Rows from block 8 of the text decoder, named by matrix and row number. Rows with one number belong to one attention dimension. Each number is 128 + 24 x the weight over its row's rms, rounded and kept within 0 to 255. All counts start at 0. Numbers have three digits each. After the name is the row's rms in percent of the matrix's.
# v: attention value (decoder.blocks.8.attn.v.weight, 128x128), inputs 43-85
# proj: attention output (decoder.blocks.8.attn.proj.weight, 128x128, transposed), outputs 43-85
v.0 104:128128128128128128128173128128128128146128146128128142128128128128128128128128128128128128129200128128128128128128177128128128128
proj.0 107:133130128128133128124128128085128128128128128128128128134128128128128128128127128128128128160128046128140128128225128128128128128
v.1 011:128128128128128128128128128128128128128128128128128128128128128128128128128128128128128128128128128128128128128128128128128128128
proj.1 015:128128128128128128128128128128128128128128128128128128000128128128128128128128128128128128128128128128128128128128128128128128128
v.2 072:128128000128040128128128128128141128128132128128128128128128128128128128128128128143128128128128128128128128128128128128188128128
proj.2 036:128128128128128128128128128128128128128128128128128128128128128128128128128128128128128128128253128078128123128128128238128128128
v.3 048:128128128128204128128128128128128128128128128128128128128128128128128212128128128128128128128128128128128128128128255128128128128
proj.3 045:128128128128128128128128128173128128128128128128128128128109128128128128128128128128128128128128128128128128128128128128128128128
v.5 032:128128128128128128128107128128128128128128145128128128128226128231128128128128128128128128128128128128128128128128128128128128128
proj.5 039:128128128128211128128149128128128128128128128128128128128128128128128128128128128128128128128255128128128128128048128128128128128
v.6 125:128128128128128128128128128128123120081128128128128128128128128128128128128128128128128128128128128128128128128128128094128128128
proj.6 100:128128128128128128128128128128128128128128128128128128216128128128165132128010075128128128128128128128128128128128143128128128128
v.7 046:128128128128128128128128128128128128128128128128128128128128128128128099128128128128128128128039128128128128128128128219128128128
proj.7 008:128128128128128128128128128069128128128128128128128128128128128128128128128128128128128128128128128128128128128128128128128128128
v.8 102:128128180128220128128215128128118128140128213128128128128110128128128128111128128128128128128133128128128128087128197128120128128
proj.8 084:128162128128128128128100128128128128128128128128128128128128114128128128128128128128128128158128128128131103128237128128128128128
v.11 090:128128122128128128128128123128128128128128181128128128128128128200128128128128128128128128129145128128128128128128128128088128128
proj.11 065:128128187128128128128128128128128128128215128128128128038128128085128036128128128128128128128128128128128181128034128128128128128
v.12 412:128118128128127097149057128151087128084133132190128128128128114106128128128113128126128128170128142128085128128128160133130128128
proj.12 286:127128128157130135115130128123137128128128093144128128163127128128128127127125129156128133130128120101148121128128127113128128147
v.13 180:128128128128128128128088128128152141063171128128128128128128128128128128128128098128128128127102131128128056128128100202179128128
proj.13 175:128128128128128112128151181177128128128128128128128117128052128128128128128125128128128128124056128128128169128084128128128128124
v.14 034:128128128128255128128128128128128128128128128128128128128128128128128128128128128128128128128255128128128128128128128088128128128
proj.14 023:128128128128128128128128128172128128128217128128128128128128128128128128128128128128128128128128128128128128128128128128128128128
v.15 142:140128128128108091128082098224128128101146078128128128128128128128128128128128128128128128128095128128128128128128128253130128128
proj.15 107:128126128128045128128128076128128128128128128128128128128128128131128128138128128128128128128128128128128128128128128128134128128
v.16 037:128128123128128128128058128128128128128128128128128128128128128126128128128128128128128128128128128128128128128128104128128128128
proj.16 025:128128128128128128128128128128128128128128181128128128128128128128128128128128234128128128128128128128128128128068128128128128128
v.17 100:128128128128128128128128215128128128167128128128128128128184128128128128128139128128128128128128128128128128128128122040128128128
proj.17 032:128128128128128128128128128128104128128128128128128128128054128128128128128195128006128128128128128128128128128096128128128128128
v.18 227:133133096128128148128128128128181128105128121128128128128143128128128142133128115128128128128128128133122128143128128128143135128
proj.18 110:086096128128128128128128128218128128157128128128128128097045128128104102128128192128172128128128128128128128112051113128128128128
v.22 010:128128128128128128128128128128128128128128128128128128128128128128128128128128128128128128128128128128128128128128128128128128128
proj.22 007:225128128128128128128128128128128128128128128128128128128128128128128128128128128128128128128128128128128128128128128128128128128
v.23 016:128128128128128128128128128128128128128128128128128128128128128128128128128128128128128128128128128128128128128128128128128128128
proj.23 009:128128128128128128128128128128128128128128128128128128128128128128128128128128128128128128128128128128128128128128128128128128128
v.26 152:105128128128128128128190128128111128182128128088128128128128128128128128111194173128128128128128128128128128128128128128099128128
proj.26 070:128128128128128128128128128121128128128128128128128128128128128128128128128128128128128128128128128128128128144128128128128128128
v.27 087:128128128128128128128128128128133077128128049128128128128128148062128128128248143128128128128128128128128128128128128128128128128
proj.27 106:128160102128128128128128167128106128128151128128128128128109128128128177128128128128128128128128128128128128128128131112101128128
v.28 087:128104155128059128136080128221093128128128086128128128128128128128128128128128128128128128128112128092128128121128128134128128128
proj.28 087:128148097128128128128128103105128128128078128128128128185128128128128128128128128128128128128128128128128128128136128128128128128
v.29 020:128128128128128128128128128128128128128128128128128128128173128128128128128128128128128128128128128128128128128128128128128128128
proj.29 047:128128146128128128128128128190128128128171128128128128000128128128128128128128128128128128128128128128128128128128128128128128128
v.30 021:128128128128128128128128128128128128128128128128128128128000128128128128128128128128128128128128128128128128041128128128128128128
proj.30 019:128128128128128128128128128128128128128128128128128128171133128128128128128128128128128128128128128128128128128255128128128128128
v.32 073:128128255128128128128128128128038128128128161128128128128128128079128128128128128128128128128128128076128128094128236128128128128
proj.32 105:128160128128128128128128128128208128124128128128128128248137128128128128128128128175128128128128128128128128128255128128128128128
v.34 096:128128128128128128128236128128128128223128171064128128128128128255128128128111128128128128128128128128128128128128128128061128128
proj.34 063:128128128128128128128128128110128128128128128128128128128255128128128128128128029128128128128128118128128128128213128128128128128
v.35 071:128128026128033128128128128128165128128128128128128128128154128170128128128128128128128128128128128128128128188128119128128128128
proj.35 073:128128128128128128128128128128128128128132128128128128114128169114128101128250128107128128128179128128128128128121128128128128128
v.37 126:128128128128128128128050128128135128128128098128128128235128128143128128128128128128136128101128128128128079128128128173141128128
proj.37 132:128128128128128128167199128128092128128128128128142128061071223128128128128128128128128128128123128128128128128128128128128128089
v.38 145:128128128128100128128128128128128127177123128098128136128128128128128128128128128128128128128202128128128128128131126128128128128
proj.38 136:166128128128128128138128128128128128128128113128128128128128128128128128128166128128128128128128128128128128128128128128128150128
v.40 013:128128128128128128128128128128128128128128128128128128128128128128128128128128128128128128128128128128128128128128128128128128128
proj.40 035:128128171126128128128128128128128128128128128128128128000128128128128116128128128128128128128128128128128128128038128128128128128
v.41 052:128128217128128128128128128128128128128128128128128128128128128000128128128128128128051128128128128128128128128128128128128128128
proj.41 043:004128081128128128128128128128128128128128128128128128232128128128128128128040128128128128128128128128128128128128128128128128128
v.44 029:128128128128128128128128128128128128128128128128128128128128128128128128128128128128128128128096128128128128128128128128128128128
proj.44 048:128128128128128128128128128119128128128128128128128128255128128128128128128128128128128128128128128128128128128128128128128128128
v.45 020:128128128128128128128160128128128128128128128128128128128128128128128128128198128128128128128128128128128128128128128128128128128
proj.45 027:144128128128128128128128128128128128128128128128128128128128128128128128128128128128128128128128128128128128128128128128128128128
v.47 159:128128107128175128128128128128128128205128153092128128153128128244128128128124128128199128128230128128128128128128128128097128112
proj.47 086:186128216128128128128128128128128128128128179128128128048154128128128128128128080128128128128128128120128128128128128128128128130
v.48 068:128128128128128128128128128128128128128128128128128128128128128128128128128128128128128128128128128128151128128128128128128128128
proj.48 054:128128128128128128128128128019128128128128203128128128128255080128128128128118091128128128162128128128128128128176128128128128128
v.50 009:128128187128128128128128128128128128128128128128128128128000128056128128128128128128128128128128128128128128087128128128128128128
proj.50 007:128128128128128128128128128128128128128128128128128128128128128128128128128128128128128128128128128128128128128255128128128128128
v.51 062:128128128128128128128128128155128128128128128128128128128025128061128122128128128128128128128126128128128128097128128158128128128
proj.51 057:128128128128128128128128128000128128128093128128128128246183128128128128128068128128128128179128128128128128128128128128128128128
v.52 044:128128128128128128128128128128128128128000128128128128128128128128128128128128128128128128128128128128128128128128128128128128128
proj.52 021:128128089128128128128128128128128128128128128128128128128128128128128128128128128128128128128128128128128184128128128128128128128
v.54 122:128128162128128097128154128128087128128128090128128128163128128128128128128213128128128128128128128128128128125128128128128128128
proj.54 064:128128128128128128128128128128128128128128128127128128128128128128128128128127128128128128128128128119128128166128128128128128128
v.57 018:128128128128128128128128128128128128128134128128128128128128128000128128128128128128128128128128128128128128128128128128211128128
proj.57 011:128128128128128128128128128128128128128128128128128128128128128128128128128128128128128128128128128128128128128183128128000128128
v.58 010:128128128128128128128128128128128128128128128128128128128128128000128128128128128128128128128128128128128128128128128128128128128
proj.58 019:128128128128128128128128128128128128128079128128128128128128127128128128128128128128128128128128128128128128128255128128128128128
v.59 051:128128128128128128128128128128128128133128128128128128128128128128128128128128128128128128128158128128128128128128128087128128128
proj.59 015:128128128128128128128128254128128128128128128128128128128128128128128128128128128128128128128128128128255128128128128128128128128
v.61 090:128128100130128128128128128128128128128128128092128128138137128255128128128128136128159128128128128128128128145128128128128128127
proj.61 025:128128128128128128128128128128128128128128128128128128000128128128128128128128128104128128128128128128128128128128128128128128128
v.63 201:128207118128157128128128128091128128090061124094128128128128128128128128128165128111100128128147128128128077185134128128128128128
proj.63 217:061128128128128128128122130191128128132201128128128118090054132128128128128128128128151128101128128128128128128032128128128128128
v.64 052:128128128128128128128128128128128128128128128128128128128128128128128128128128128128128128128161128128128128128128128128128128128
proj.64 046:128196128128128128128125128128128128128128128128128128128128128128128128128128128128128128128000128128096128128155128128128128128
v.65 128:128099128128090115152128128128128128175128128143128128109128128128128042128128128128128128166128128128117128128128128128125128128
proj.65 136:128128128128072168128128042128128128128042090128128128128128128128128128128128128128128128128128128171128132128128128128128128128
v.66 041:128128128128128128128007128128128128116128128190128128128128128128128128128037128128128128128128128128128193128128128128128128128
proj.66 010:128128128128128128128128128128128128128128128128128128128128128128128128128128128128128128128128128128128128128128128128128128128
v.67 128:138128128128118092128128083128128128121128128128128128086128128128128128128128128128128128208066128128119128128128212128128132128
proj.67 131:108128128128128214119128128128128128128128086128117128254128128128128128128128128128128128128128128206095179128128128128128128128
v.68 095:128099128128073128185128128128135128128128128128128128128128128056128128128128128128128128128128128128128128128128128128128128128
proj.68 109:128128128128128128119128128162128128128128128128128128128128128128115080128128128128128128128128128128128128128102128128128125128
v.69 107:128128128128000128128023128128128128103187128185128128128128120128128128128128042128128128128095128128128128128128128128137128128
proj.69 073:128128128128128128108128128128128128128128128128128128165128128128128124128128147128090128102128128128128217128128128128128128128
v.70 033:128128183128128128128128128128128128128128128128128128128075128000128128128203128128128128128128128128128128128128128128128128128
proj.70 012:128128128128128128128128128128128128128128128128128128128128128128128128128128128128128128128128128128128128128128128128128128128
v.71 171:117128188128222128079136128128105128172092128125128168201076128187130128095128128128136128120165128128128166072119128128128128128
proj.71 125:128128128128128128152128128128128128128128128129155128128128128128122128128129128128208128192090128128128128128128128128128128128
v.72 063:128128128128146128128128128128128128128128128128128128128027128098128128089128128128128128128133128128128128128128128128128128128
proj.72 018:155128128128128128128063128128128128128128128128128128128128128128128128128128128128128128128128128128128128128128128128128128128
v.74 023:128128128128128128000128128128128128128128128128128128128128128128128128128128128128128128128128128128128128128128128128128128128
proj.74 034:128128128128128128128128128128128128128128128128128128090120128128128128128128128128128128128128128128128128128128128128128128128
v.75 356:128128078128055128128068128103128128128095128148128128128180128188128128177092128128128128128155121128128128149159113104128094128
proj.75 428:138093162124128128128146106151128128131134118098136128123065172108170128114184128128111128046128128128128195128074124128162155128
v.78 018:128128128128128128128128128128128128128128128128128128128128128128128128128128128128128128128128128128128128128128128128128128128
proj.78 020:128128128128128128128128128128128128128128128128128128128128128128128128128128128128128128128128128128128128128128128128128128128
v.82 015:128128128128128128128128128128128128128128128128128128128128128191128128128128128128128128128128128128128128128128128128128128128
proj.82 020:128128128128128128128128128128128128128128128128128128128128128128128128128128128128128128128128128128128128128128128128128128128
v.84 045:128128255128128128050128128128128128128128128128128128128128128128128128128128128128128128128128128128128128128128128128128128128
proj.84 036:128180128128128128128128233128128128122128128128128128128128128128128128128128128128128128128128128128128106128151128128128128128
v.86 014:128128128128128128128128128128128128128128128128128128128128128128128128128128128128128128128170128128128128128128128128128128128
proj.86 017:128128128128128128128128128128128128128255128128128128128128128128128128128255128128128128128128128128128128128128128128128128128
v.89 018:128128128128128128128128128128128128128128128128128128128128128128128128128128128128128128128128128128128128128128128128128128128
proj.89 038:128128128128128128128128128241128128128128128128128128128000128128128128128128128128128128057128128128128128128047128128128128128
v.93 050:128128128128128128128128128128128128128128128128128128128128128128128128128128106128128128128128128128128128128128128128128128128
proj.93 009:128128128128128128128128128128128128128128128128128128128128128128128128128128128128128128128128128128128128128000128128128128128
v.95 013:128128128128128128128128128128128128128128128128128128128128128128128128128128128128128128128128128128128128128128128128128128128
proj.95 009:128128128128128128128128128128128128128128128128128128140190128128128128128128000128128128128128128128128128128128128128128128128
v.96 024:128128255128128128128128128128128128128128128128128128128128128128150128128128128128128128128128128128128128128128128128128128128
proj.96 023:128128128128128128128128128128128128128128128128128128128128128128128128128128128128128128128128128128128128128128128128128128128
v.97 383:079128128131128128128185128128128128136128128094120128209117128128128138124161128128128128135205128128128128110128128128129121128
proj.97 483:157100153100128120128123128128118128128124128096128125067109135110128104128192140107128127104164128124128128141128104128139150117
v.103 147:128125147128128128128128128136086128128153128128128128128098128000128128128128128128104128128121128128128128120128128134162128131
proj.103 143:128146128164128128128128114128131128128092128128128128174187128189128161128020128130128128128128128128128128128128128128094105128
v.105 047:128128128128128128134128128128128128128128128128128128128128128128128128128128128128128128128128128128128000128128128128128128128
proj.105 015:128128128128128128128128128128128128128128128128128128128128128128128128128128128128128128128128128128128128128128128128128128128
v.106 122:128162128128237128128136099110128081128086128109128128134086128137128128128128128096128128105133139128128128128200128128075128128
proj.106 096:128128128128128128128128128128128128128191128128128128128088128088128128128128128128128128128128128128194128128128128128198128128
v.110 013:128128128128128128128128128128128128128128128180128128128128128128128128128128128128128128128128128128128128128128128128128128128
proj.110 011:128128128128128128128128128128128128128128128128128128128128128128128128128128128128128128128128128128128128128128128128128128128
v.111 011:128128128128128128128128128128128128128128128128128128128128128128128128128128128128128128128128128128128128128128128128128128128
proj.111 022:128128128128128128128128128128128128128128128128128128128128128128128128128128128128128128128128128128128128128128128128128128128
v.112 403:152128128128128128136128128128128141128128127186128128082130125128128110128084094128128128128104144128128128133128128144128162128
proj.112 338:128128128128128127128057118097142128128128129131120128173138128109137137128128126139106148192113110133108173128128182128128121200
v.115 182:128128128128128128128109128108128207128124128128128094128128128168128128128081091081128128128128128128102081128128128156128128128
proj.115 161:128128128128128125128096128148135128128183128128128120128128128027128128128128120141128128128105128128104133128128128128128128128
v.117 080:128128074128128128128128128128105128128128128128128211128128128058091128128128128158128128128128128128128181128128128128140123128
proj.117 113:128153128128128128128196128128128128128128141128128128128076128255128128128128128128128128093128128128128128128034128128128128128
v.119 027:128128255128128128128128128128128128128128128128128128128128128128128128128128128128128128128128128128167128128128128128128128128
proj.119 038:128128128128128128128128128128128128128128128128128128128128128128128128128128128128128128128128128128128128128194128128128128128
v.120 016:128128128128128128128128128128151128128126128128128128128128128128128128128128128128128128120128128128128128128128128128128151128
proj.120 061:128128128128099128128111128128128128128128128128128128128128128094128128128128128142128128128128128128128172128227128128128128128
v.121 062:128128072128128128128128128128128128128153128128128128128128128128128128128157137128128128128128128170128128154128128128128128128
proj.121 056:128128128128128128128237128128128128128128128128128128128036128128128128128128128070128128128128200128128128128024128128128128128
v.122 023:128128128128128128128128128128128128110128128128128128128128128082128128128128128128128128128128128128128128128128128128128128128
proj.122 011:128128128128128128128128128128128128128128128128128128128128128128128128128128128128128128128128128128128128128128128128082128128
v.123 333:131114127105156128135128148128068158181111181141128128127128120147128132128070089088128128126128157128114137128128141128118149128
proj.123 506:129128128128071128159070128106174130128111105146128128145207118103128128128128101128137128196128114128111128128150128135142128166
v.124 011:128128128128128128128128128128128128128128128128128128128128128255128128128128128128128128128128128128128128128128128128128128128
proj.124 015:128128128128128128128128128128128128128128128128128128128128128128128128128128128128128128128128128128128128128128128128128128128
v.125 021:128128128128128128128128128128128128128128149128128128128128128128128128128128128128128128128128128128128192128128128128128128128
proj.125 022:128134128128221128128196128128128128128128128128128128128128128128128128128128128128128128128128128128128128128128128128128128128
v.126 025:128128165128128128128128128128128128128128128128128128128128128128128128128128128128128128127128128128128128128128128128128128128
proj.126 063:128128128128128128128128199128128128128128128128128128128128128128128128128128128128128128128128128128128128128237128128128128128
v.127 020:128128128128128128128128128128128128128128128128128128128128128128128128128128128128139128128128128128128128128128128128128128128
proj.127 013:128128128128128128128128128128128128128128128128128128128128128128128128128128128128128128128128128128128128128128128128128128128